From a checkpoint of a small segmentation model.
Model: encoder arch mobilenet_v1, encoder depths [3, 6, 3], encoder widths [48, 64, 96], decoder widths [48, 48, 96, 192].
Data: trained on single toy objects rendered from many sides on busy backdrops, 5.5 epochs.
Rows from block 7 of the decoder of a small segmentation model, named by matrix and row number. Each number is 200 + 30 x the weight over its row's rms, rounded and kept within 0 to 999. All counts start at 0. After the name is the row's rms in percent of the matrix's.
After each channel's rows are labels from the 100 images, of 14976, where the channel reaches its highest value: "peak on" is the class under the peak. Only what is clearly more common there than usual is listed. The data: single toy objects rendered from many sides on busy backdrops.
# conv: 3x3 conv (decoder.decb.1.1.conv.weight, 48x48x3x3, each kernel summed), inputs 0-47

conv.35,085,214,214,248,224,242,178,182,231,206,189,236,222,168,223,206,196,252,182,209,211,183,206,154,182,244,174,179,175,153,180,237,248,135,180,152,169,230,186,198,177,174,161,196,245,169,193,187,244
peak on: dark part

conv.15,123,212,181,203,183,250,242,214,212,194,206,204,195,243,273,149,156,180,188,252,219,170,229,202,161,190,177,213,171,161,211,221,170,253,220,204,180,233,173,188,224,157,247,166,196,180,219,169,167
peak on: part in the second colour

conv.38,091,170,206,172,189,210,231,178,223,213,178,196,186,204,210,227,219,148,152,162,243,202,194,204,188,214,194,242,221,213,120,261,218,107,215,206,187,217,151,181,174,207,219,209,205,235,191,168,200
peak on: part in the main colour

conv.24,086,194,217,173,213,243,203,170,187,219,217,248,224,194,188,185,253,272,137,191,206,208,232,170,196,166,202,195,215,226,199,218,189,144,185,194,163,194,171,165,174,246,224,124,174,222,171,221,190
peak on: dark part; orange part

conv.9,133,232,203,194,203,152,205,168,170,220,168,253,185,167,151,228,193,160,204,186,203,216,181,182,228,201,173,174,207,171,168,243,179,154,254,141,168,145,190,249,213,237,173,201,156,195,198,214,180
peak on: part in the main colour

conv.40,119,201,217,248,184,160,167,168,225,165,202,261,173,204,243,195,230,177,151,204,180,198,196,199,188,217,189,209,162,193,182,214,215,199,175,168,219,146,196,210,283,263,207,178,171,200,204,143,172
peak on: white part

conv.41,076,193,196,224,140,195,237,169,162,183,182,206,195,154,135,144,222,201,173,251,190,137,231,233,180,200,191,152,184,181,169,180,196,192,186,156,188,249,225,215,229,234,233,224,197,180,210,187,187
peak on: part in the second colour

conv.32,107,195,169,202,188,209,188,192,228,168,224,171,191,195,214,186,263,190,189,113,268,203,236,168,213,219,228,251,238,198,236,214,173,200,220,166,185,245,226,185,179,249,234,208,238,214,179,168,208
peak on: part in the main colour

conv.18,078,203,191,161,199,247,218,178,161,191,155,207,250,208,193,208,177,183,172,149,219,212,184,224,231,225,201,180,268,224,218,177,209,200,173,212,222,198,160,210,248,166,242,194,150,214,119,229,201
peak on: white part

conv.31,079,151,159,189,206,202,228,180,224,162,185,256,180,206,258,120,237,165,170,219,203,232,188,201,263,201,232,150,185,215,197,178,180,197,180,219,177,232,190,145,191,215,176,201,171,177,222,190,201
peak on: part in the main colour; orange part

conv.28,075,208,158,247,236,201,236,172,187,192,233,171,223,182,193,210,241,213,232,178,205,220,204,209,217,190,208,228,155,189,175,257,201,194,231,274,205,177,216,188,189,135,218,266,184,197,209,130,195
peak on: brown part

conv.37,119,209,227,203,161,239,149,167,212,204,190,177,192,156,245,193,230,215,275,187,198,221,167,197,165,219,219,217,209,166,147,178,232,186,205,173,188,190,224,209,222,174,192,174,251,119,172,216,179
peak on: dark part

conv.47,092,191,206,242,227,163,246,235,254,178,203,213,214,194,205,217,199,161,268,196,258,154,203,205,193,167,185,181,182,192,256,175,194,200,182,189,236,166,229,193,172,207,206,243,202,267,207,187,256
peak on: brown part

conv.27,119,227,171,175,200,160,249,137,250,266,172,216,233,208,218,232,181,249,227,234,177,171,200,203,184,228,191,241,216,214,228,160,225,208,178,201,210,193,148,196,193,184,183,163,163,198,179,150,181
peak on: part in the main colour

conv.23,063,184,193,191,244,219,200,171,202,201,173,175,207,141,201,230,198,218,199,220,201,192,221,175,176,238,148,154,225,202,228,247,209,268,235,224,184,258,233,188,195,208,248,189,212,115,191,212,202
peak on: part in the second colour

conv.1,140,197,181,205,158,138,173,173,219,181,158,194,197,166,213,184,237,184,195,189,187,202,264,201,167,229,194,173,179,215,187,213,212,197,192,264,210,221,224,282,203,246,223,159,170,206,156,249,188
peak on: part in the main colour

conv.45,066,233,223,189,221,171,221,163,221,172,259,226,184,184,190,244,186,138,160,191,195,207,187,211,221,156,254,246,219,197,146,191,174,240,179,223,218,187,232,207,178,225,202,171,242,199,243,216,145
peak on: brown part; part in the main colour

conv.10,101,186,209,160,186,179,146,159,209,217,127,183,180,196,226,167,213,219,191,188,184,204,177,216,163,151,220,228,188,239,178,198,189,143,203,195,203,213,193,202,206,133,148,212,128,222,196,163,168
peak on: part in the main colour; brown part

conv.42,118,155,222,233,181,163,222,144,144,204,227,178,178,187,186,256,154,205,230,203,235,185,164,164,211,209,221,175,194,200,257,236,200,185,184,243,214,189,180,169,194,192,220,143,150,202,149,204,210
peak on: part in the main colour

conv.36,080,168,203,217,206,184,279,204,185,208,179,171,197,175,176,188,183,227,156,200,150,178,255,184,161,233,199,186,218,172,195,161,172,196,223,186,213,155,157,233,180,183,138,179,196,170,161,209,141
peak on: white part; part in the second colour

conv.34,083,193,209,197,162,158,176,225,149,241,237,237,174,187,219,166,213,156,262,202,225,212,208,154,170,239,174,208,174,190,143,173,206,171,217,244,161,191,205,168,148,168,222,158,210,186,189,213,189
peak on: dark part

conv.26,107,153,202,199,164,204,181,220,178,198,212,209,210,162,188,234,233,229,203,169,169,231,209,196,224,230,179,176,164,195,212,112,231,173,251,155,202,174,174,164,179,216,222,194,163,184,168,262,154
peak on: part in the main colour

conv.46,068,165,249,172,227,185,214,184,187,131,226,213,174,214,160,208,193,125,145,212,190,157,229,208,186,194,196,173,203,245,157,153,194,176,197,185,166,225,212,226,159,241,199,202,238,174,193,235,197
peak on: brown part

conv.17,113,191,190,205,220,162,146,194,148,247,194,188,173,202,218,203,197,147,191,194,180,211,155,228,217,212,215,244,156,213,212,180,163,230,244,136,195,285,192,182,188,160,204,172,184,212,174,216,173
peak on: part in the second colour

conv.4,111,187,157,197,176,211,216,205,210,192,243,200,189,282,265,159,227,163,157,224,149,170,214,204,175,208,211,219,216,205,167,240,236,191,198,209,235,164,185,216,152,217,177,204,180,201,174,214,135
peak on: part in the second colour

conv.0,081,204,179,202,198,195,201,177,193,233,201,162,186,190,244,212,217,210,259,212,166,180,211,185,233,179,146,132,164,216,281,214,211,246,157,219,197,203,185,150,183,247,224,156,198,225,226,188,182
peak on: part in the main colour

conv.25,123,161,195,196,237,242,229,165,240,234,180,161,216,154,199,186,197,156,222,178,202,269,192,229,148,207,206,185,181,212,209,197,149,230,211,250,217,139,169,216,180,220,214,196,193,217,162,193,146
peak on: part in the second colour

conv.13,122,161,197,214,225,195,282,167,196,190,180,179,194,220,199,213,178,166,156,163,182,205,288,183,188,179,204,222,181,204,221,163,261,193,176,181,222,194,197,188,217,161,177,248,224,166,232,156,191
peak on: white part

conv.19,096,168,204,230,153,189,178,177,212,174,288,153,221,190,238,198,207,223,232,209,146,265,173,168,195,232,143,199,178,220,212,198,161,224,186,166,185,161,194,213,209,207,206,198,183,202,219,170,153
peak on: part in the second colour

conv.12,124,178,143,264,150,263,201,182,187,182,223,200,189,223,171,187,206,145,258,185,174,188,224,242,239,192,176,220,199,173,178,141,188,227,243,195,226,206,228,230,193,197,191,209,187,167,176,164,217
peak on: brown part

conv.5,074,239,176,212,147,185,254,223,147,149,264,199,160,218,207,241,242,235,172,153,181,224,156,234,212,211,153,178,188,224,178,199,215,186,184,206,223,200,159,215,184,165,210,236,216,208,197,195,228
peak on: brown part; white part

conv.16,120,219,159,199,207,224,169,170,198,197,217,185,191,171,186,229,134,198,254,179,144,260,184,223,184,182,207,240,236,180,217,192,193,178,211,226,190,228,176,221,206,293,171,225,201,181,241,166,212
peak on: part in the main colour

conv.6,095,252,190,162,185,232,201,235,157,187,172,192,192,170,164,181,180,190,219,220,174,231,220,197,172,169,183,196,217,225,193,152,117,256,197,204,175,151,262,152,213,221,222,207,216,167,184,221,211
peak on: part in the second colour

conv.39,107,205,193,234,206,182,255,160,174,177,197,229,180,167,247,214,200,191,147,181,199,186,263,207,223,174,157,206,226,188,229,214,237,219,234,214,281,208,219,257,170,231,187,164,185,233,179,204,216
peak on: white part

conv.21,107,197,211,222,207,304,213,185,189,225,199,170,211,170,178,189,260,209,218,167,181,155,212,197,190,241,164,169,178,137,217,197,236,216,170,189,150,178,212,227,198,200,173,237,179,222,188,227,165
peak on: part in the second colour

conv.30,121,224,139,180,195,155,166,150,178,158,198,207,185,162,205,213,190,225,223,154,208,173,203,184,203,238,295,161,172,183,222,195,214,182,254,214,199,184,221,208,206,205,219,238,216,166,237,189,165
peak on: brown part; part in the main colour

conv.7,076,181,197,204,211,230,227,129,167,196,157,237,161,226,271,215,195,227,200,199,186,205,218,209,193,176,227,232,176,221,199,164,184,228,126,199,204,155,166,199,158,220,242,189,141,181,206,180,192
peak on: orange part

conv.14,103,163,226,246,166,161,163,213,183,172,211,183,145,197,244,216,195,242,155,182,182,178,192,168,224,207,223,174,206,157,158,192,147,180,202,199,235,172,177,147,145,208,182,237,165,169,201,183,222
peak on: brown part

conv.22,097,206,179,170,189,170,194,203,180,191,231,199,228,182,176,194,177,188,215,206,250,239,242,170,240,149,224,167,169,185,202,200,192,194,151,181,200,154,147,252,182,221,179,146,228,234,137,168,164
peak on: dark part

conv.33,090,221,210,182,165,168,196,167,183,217,161,173,227,197,174,164,203,172,221,162,217,178,222,145,149,216,220,176,210,247,180,182,211,191,202,200,192,188,177,154,155,257,223,274,226,202,180,239,148
peak on: dark part; part in the second colour